Weights of a small image classifier.
Training: adamw at rate 0.0013, 10900 steps, batches of 96, held-out accuracy 100%.
Data: trained on cartoon faces, 50862 training examples, 20.6 epochs.
Rows from expert 3 of block 5, named by matrix and row number. Rows with one number belong to one neuron. Each number is 200 + 20 x the weight over its row's rms, rounded and kept within 0 to 999. All counts start at 0. After the name is the row's rms in percent of the matrix's.
# up: expert up (model.blocks.5.mlp.up, 16x64x128), inputs 0-127
# down: expert down (model.blocks.5.mlp.down, 16x128x64, transposed), outputs 0-127
up.39,089,193,212,198,211,197,232,196,210,205,214,210,180,212,208,202,185,157,235,219,202,217,197,183,210,166,190,175,222,209,182,178,205,224,249,181,225,203,202,206,211,218,195,200,199,192,214,198,220,196,168,213,201,199,174,230,187,216,209,215,179,178,153,204,243,206,260,213,216,145,229,197,208,176,208,213,199,182,166,195,174,175,206,188,195,176,194,178,180,200,201,215,215,177,223,176,180,170,218,232,175,207,220,190,192,178,185,164,210,208,199,213,233,206,194,156,213,184,201,187,188,176,206,178,217,186,205,184,215
down.39,095,214,196,182,171,168,205,223,187,217,182,199,216,201,206,217,217,221,191,172,206,174,200,208,177,221,196,208,190,235,195,210,182,179,155,186,186,203,217,191,234,200,150,191,227,231,167,195,196,199,207,182,161,178,201,199,200,199,191,184,221,231,208,203,191,200,145,220,174,194,189,225,204,220,202,167,198,205,205,178,208,253,198,215,212,252,216,208,172,196,219,156,212,230,202,228,205,216,195,180,203,197,210,224,227,223,200,204,179,188,178,208,175,226,190,215,181,183,177,199,197,241,175,203,212,209,186,195,198
up.40,085,206,194,176,186,210,214,180,199,148,197,235,203,195,203,228,168,209,227,197,222,195,229,184,241,218,181,199,231,198,213,182,201,226,210,202,215,211,219,198,179,203,176,189,181,185,227,217,190,214,201,212,186,170,176,193,192,192,207,239,181,226,187,207,202,198,219,170,216,222,215,208,162,204,185,190,228,169,198,189,195,180,166,229,181,207,210,204,208,186,192,237,194,195,188,196,161,219,208,204,189,194,244,206,205,175,203,205,153,225,145,217,231,197,195,206,206,148,191,211,207,214,203,188,166,209,192,192,172
down.40,085,224,163,196,197,216,194,157,172,205,204,184,176,213,219,215,215,200,179,169,177,228,222,198,199,254,204,186,221,233,235,198,219,183,201,195,217,234,216,163,191,160,129,208,199,201,178,210,192,212,211,193,203,168,214,245,200,230,253,192,193,175,221,219,184,202,200,188,193,226,220,190,178,191,196,189,218,231,181,220,207,221,191,211,195,206,207,215,207,183,213,208,168,221,184,191,212,206,216,214,194,197,208,224,214,211,211,201,198,184,167,217,219,189,185,195,222,176,209,183,173,202,188,228,182,197,191,211,199
up.41,089,184,230,215,217,162,187,200,200,213,220,262,190,215,203,199,160,167,200,228,164,196,196,199,197,210,195,179,183,198,208,180,192,211,236,164,167,214,211,222,221,211,218,181,173,219,199,176,198,213,179,214,198,227,197,217,195,202,270,206,224,199,202,194,231,209,183,213,191,191,212,224,225,222,194,207,207,174,187,197,184,180,221,202,228,209,192,197,141,167,182,199,197,168,187,193,199,205,191,193,202,196,171,208,204,163,204,185,198,220,221,190,190,200,215,162,229,196,192,179,174,181,191,197,201,210,225,192,172
down.41,101,186,192,196,202,194,204,202,210,212,224,223,174,220,212,224,186,190,195,254,202,230,200,193,179,194,218,176,200,194,200,193,196,200,245,188,224,193,202,218,245,208,221,184,204,160,196,183,213,213,177,218,215,202,196,212,200,237,220,204,172,178,180,180,193,233,211,253,215,198,216,168,217,200,204,219,186,218,174,209,167,193,224,160,208,182,143,181,214,198,203,175,224,181,199,209,176,191,212,199,167,173,201,197,168,170,214,213,223,180,194,202,228,204,211,166,232,188,211,192,206,189,197,185,202,166,213,213,230
up.42,094,186,196,202,190,218,221,164,194,185,191,210,188,210,167,178,220,180,227,194,223,207,178,150,202,187,207,185,195,209,211,220,188,228,215,200,222,226,195,203,179,166,190,221,219,197,198,224,222,193,196,213,179,182,186,248,169,225,215,207,182,166,180,218,215,169,237,191,226,165,216,198,209,185,219,234,238,198,173,200,186,183,187,203,188,188,219,178,201,220,201,208,192,210,209,178,208,189,243,233,160,223,224,175,194,228,204,183,216,217,197,187,227,194,192,161,216,169,219,193,178,172,228,193,199,193,204,220,214
down.42,066,242,195,173,202,192,176,207,198,216,204,189,208,214,207,225,221,237,179,166,173,198,207,201,195,247,201,206,184,258,186,180,189,188,181,212,206,214,212,192,198,203,164,178,223,211,173,186,195,188,230,218,212,190,186,207,210,226,179,166,233,189,215,209,186,201,153,215,171,210,194,211,194,216,226,212,221,211,199,187,219,249,195,217,220,211,216,197,215,171,220,181,217,203,190,201,201,195,214,227,216,195,199,228,244,194,228,220,195,179,184,186,208,209,196,224,223,188,208,208,212,228,173,174,179,166,152,208,211
up.43,101,181,191,179,189,192,242,212,198,172,211,217,181,229,186,180,254,196,220,206,215,237,176,184,196,189,191,175,195,171,229,194,230,199,235,207,217,215,207,200,206,200,200,221,213,216,190,233,237,177,185,165,191,223,191,197,180,200,192,185,194,194,178,229,231,197,198,148,193,158,217,202,205,245,221,240,203,176,193,217,167,225,207,185,194,158,227,193,179,219,183,203,206,210,214,177,197,161,191,218,187,212,188,193,199,222,188,228,205,199,177,211,220,176,224,205,198,188,185,179,186,179,205,181,199,212,219,188,212
down.43,089,165,184,217,183,223,191,221,196,213,174,201,221,173,206,213,204,185,194,203,197,225,198,204,207,208,222,198,162,208,199,209,193,184,204,207,187,209,182,192,233,180,172,203,210,206,214,192,205,169,200,213,170,189,160,215,208,204,194,187,191,185,172,209,223,198,201,240,219,209,174,198,218,216,252,172,202,222,192,211,205,209,216,163,176,232,203,163,214,206,209,208,210,191,225,218,200,198,216,195,208,212,192,187,250,208,156,159,179,157,220,159,216,229,189,195,198,195,183,162,184,213,184,195,199,255,210,216,230
up.44,101,225,175,198,201,200,182,239,193,200,202,201,195,201,182,171,212,202,158,168,167,191,218,205,152,183,187,205,187,177,256,217,186,169,172,195,181,206,208,194,215,202,232,187,189,243,192,192,201,213,194,183,185,202,203,191,232,206,189,208,202,222,211,206,187,194,171,194,188,224,203,198,198,231,224,169,194,203,217,168,215,241,186,207,259,203,240,220,202,184,244,198,151,210,183,177,199,217,193,188,210,203,187,210,199,231,180,221,210,179,172,213,186,229,203,220,195,211,206,220,193,222,201,215,220,209,206,213,181
down.44,116,204,154,206,194,211,198,216,165,227,189,198,212,170,193,199,175,199,188,205,188,181,186,214,175,207,199,205,175,163,194,197,222,173,192,202,207,211,214,203,217,213,248,196,190,221,197,200,173,180,187,188,180,221,198,149,204,208,143,206,193,211,198,187,162,201,167,221,194,229,171,198,211,214,184,200,197,190,237,193,249,213,201,233,240,226,207,181,220,220,180,200,202,229,221,193,208,221,178,146,205,205,186,212,198,208,192,222,204,202,207,195,183,222,202,197,163,255,188,189,192,214,185,197,214,224,209,203,204
up.45,118,233,172,194,206,197,189,235,180,206,209,182,205,184,200,192,206,205,156,168,178,190,219,208,155,189,200,207,178,179,247,214,202,179,169,201,173,201,212,200,213,202,221,184,192,228,188,199,187,202,206,169,183,212,214,187,226,201,182,201,199,225,216,192,183,192,165,203,188,230,204,194,194,232,215,171,187,214,224,169,217,230,182,203,255,223,248,232,208,191,221,194,169,225,179,180,197,227,196,181,222,199,190,221,194,242,178,220,199,185,174,221,180,230,203,233,179,217,198,206,196,220,201,220,214,220,198,212,188
down.45,135,200,160,211,199,223,190,205,167,215,192,195,211,169,191,201,177,218,186,189,189,193,194,217,178,202,209,216,197,156,209,203,200,170,188,198,199,195,218,198,211,208,237,200,187,223,197,201,187,189,190,189,179,226,195,145,208,199,137,222,189,218,210,189,160,199,161,214,183,240,176,206,198,203,171,191,197,199,225,190,256,208,202,228,227,231,206,181,226,199,193,199,204,230,216,196,216,224,185,142,217,210,189,207,206,217,194,214,206,201,207,192,182,224,203,202,167,254,191,194,179,217,183,203,225,210,214,196,213
up.46,099,217,158,208,211,192,196,229,163,195,192,183,190,197,197,190,200,185,158,180,164,206,213,207,151,193,196,212,183,182,255,225,205,173,181,183,201,197,198,199,231,203,230,195,220,230,197,194,198,196,208,183,175,203,214,187,228,212,179,209,183,210,206,196,182,203,178,200,196,228,209,183,206,232,237,174,197,231,215,165,204,231,193,196,266,220,212,217,214,200,225,195,160,216,192,181,190,209,192,187,208,211,197,217,190,234,172,217,200,174,170,184,192,211,209,209,186,231,199,212,184,218,204,210,223,200,199,247,186
down.46,110,186,180,222,210,210,196,205,171,216,178,209,228,151,184,205,185,201,193,193,188,184,176,222,184,198,205,203,179,144,188,186,195,181,170,201,200,201,208,203,212,212,227,205,218,227,212,211,189,182,200,192,168,217,173,145,198,189,140,226,188,205,195,190,180,176,176,220,192,223,154,211,221,214,191,191,190,210,231,203,248,209,201,220,212,220,208,204,205,207,186,217,198,236,227,208,209,207,183,147,208,211,204,202,219,219,189,225,212,198,222,183,190,219,206,216,155,231,210,190,197,217,179,197,210,223,220,215,212
up.47,098,195,185,192,170,220,226,207,184,173,204,208,142,196,179,153,207,172,226,200,220,220,179,171,190,170,217,192,189,174,240,221,231,213,218,195,189,204,223,191,184,163,226,233,202,224,197,226,236,191,183,181,191,212,202,223,185,220,192,214,170,172,186,235,227,180,221,161,213,187,206,195,204,202,213,205,205,189,185,184,211,205,212,184,212,183,230,180,195,219,198,208,214,212,219,161,216,189,208,225,192,234,204,174,183,192,183,173,217,201,185,209,235,206,196,181,196,192,181,184,190,187,245,202,208,234,207,202,220
down.47,092,199,194,188,177,188,225,197,182,235,167,190,210,211,221,212,229,209,186,186,178,187,191,189,179,227,204,189,163,249,213,181,197,194,195,206,190,210,224,203,227,179,162,182,202,218,187,176,230,204,225,203,181,173,204,196,209,198,192,227,214,211,194,191,200,223,173,225,169,224,131,210,233,241,216,190,206,216,192,224,198,225,202,227,207,236,195,176,193,194,210,153,196,206,218,225,202,205,200,192,204,196,209,192,229,218,199,187,159,142,209,174,225,211,190,208,205,219,185,193,199,219,186,200,184,219,190,211,209
up.48,093,187,207,227,208,217,218,197,210,225,184,236,213,184,171,194,188,183,197,215,207,218,186,201,206,170,201,187,198,176,184,226,218,208,200,203,174,225,168,225,190,184,228,231,176,210,207,182,199,179,181,201,198,194,181,214,216,196,221,214,157,164,156,205,242,187,221,222,240,177,230,182,221,189,223,175,199,182,205,212,198,159,218,162,218,185,202,195,219,224,215,208,217,175,217,166,194,160,205,207,210,203,216,181,212,166,184,176,212,200,209,161,221,204,186,179,211,197,181,177,185,191,209,172,224,216,222,230,218
down.48,081,173,187,188,175,186,227,211,183,194,206,187,166,240,225,224,218,199,187,205,217,201,208,192,188,207,202,166,158,219,240,191,205,179,226,182,210,201,232,198,217,188,181,201,250,204,196,215,203,176,170,177,196,191,228,203,181,198,161,180,179,195,187,200,202,201,199,203,195,218,184,206,218,240,229,227,193,240,195,233,193,230,215,202,168,210,216,167,172,206,189,177,203,205,227,208,206,192,209,177,196,211,194,196,233,208,163,193,180,185,188,196,215,182,218,186,197,190,153,173,167,184,184,215,184,246,213,200,217
up.49,085,236,223,193,167,240,195,213,207,178,165,209,206,174,224,207,183,208,240,183,188,193,182,195,200,201,194,176,250,206,202,202,197,208,218,182,184,199,214,163,202,143,185,204,198,195,189,239,223,208,200,221,168,179,200,229,197,215,203,198,200,171,217,222,200,179,231,200,185,177,224,207,166,210,203,197,202,224,185,228,215,209,190,221,170,229,178,188,218,180,217,208,229,206,209,213,214,200,220,230,173,204,200,191,198,196,234,171,165,216,218,192,185,200,181,188,229,167,165,217,182,205,204,204,212,194,186,175,159
down.49,083,193,242,207,201,201,190,179,219,199,194,201,182,183,199,172,182,175,216,205,193,186,195,163,214,170,206,208,213,228,206,166,183,229,212,171,229,208,221,194,186,163,199,204,212,169,227,210,209,214,212,183,204,223,203,242,170,191,245,219,196,163,199,211,225,179,241,192,188,191,230,207,233,174,221,221,190,232,175,207,208,174,199,222,167,203,162,201,185,207,182,226,208,233,201,182,211,199,203,247,171,218,187,186,169,166,184,188,211,188,191,200,194,199,180,172,222,184,180,183,195,188,199,228,210,208,203,215,210
up.50,100,184,212,181,165,208,227,195,215,171,174,223,184,196,196,210,197,156,243,206,213,223,170,153,200,171,217,198,215,205,187,197,218,237,231,189,209,186,204,209,198,190,201,219,208,183,202,213,235,202,181,197,191,193,181,248,194,226,201,219,187,197,169,238,231,181,231,185,226,176,235,208,181,180,221,226,202,196,156,209,172,202,191,190,177,181,205,182,205,201,211,206,214,192,219,187,195,186,217,244,181,223,209,168,196,199,199,171,193,225,196,197,230,213,201,168,231,178,182,195,180,190,235,189,201,194,204,188,186
down.50,090,227,188,193,185,188,182,218,207,199,184,178,216,180,204,197,215,219,167,145,181,163,201,216,185,179,172,226,203,232,184,211,171,192,149,201,196,184,204,181,199,210,170,164,204,210,183,197,177,204,235,213,168,188,204,195,213,206,191,206,228,197,227,215,176,198,161,201,159,203,213,204,216,216,208,185,212,204,225,174,213,217,179,230,215,238,205,223,199,203,225,192,199,231,211,214,217,196,205,203,201,213,205,203,221,222,211,229,172,186,198,179,159,214,200,240,207,188,213,192,187,251,175,232,213,202,173,188,188
up.51,091,182,225,208,212,175,185,194,210,214,219,281,198,215,220,205,165,167,191,232,168,198,192,183,184,211,206,199,178,194,216,183,193,213,232,153,180,205,224,224,214,218,227,180,185,218,195,175,200,210,178,198,202,226,208,210,200,209,256,209,219,209,204,189,239,215,173,222,182,205,219,221,233,226,201,194,203,184,196,187,172,189,223,200,237,181,192,191,158,178,198,200,217,165,191,188,203,205,186,189,211,195,170,208,179,176,209,187,199,207,212,192,193,207,209,163,220,197,194,177,172,179,194,194,179,218,220,195,179
down.51,103,183,207,192,210,195,187,204,203,214,218,205,202,199,194,215,191,190,203,257,205,220,201,183,186,202,219,185,209,223,202,200,185,201,246,166,226,183,186,221,248,204,226,193,204,175,188,168,211,205,186,231,222,211,190,216,210,216,211,201,185,188,181,187,203,230,208,245,209,188,198,169,233,198,219,235,186,210,174,191,166,189,232,161,218,188,138,177,199,186,198,186,208,172,199,211,181,187,215,196,178,175,202,211,176,172,207,208,206,189,184,193,215,207,219,147,231,189,200,181,192,186,178,176,214,164,220,218,213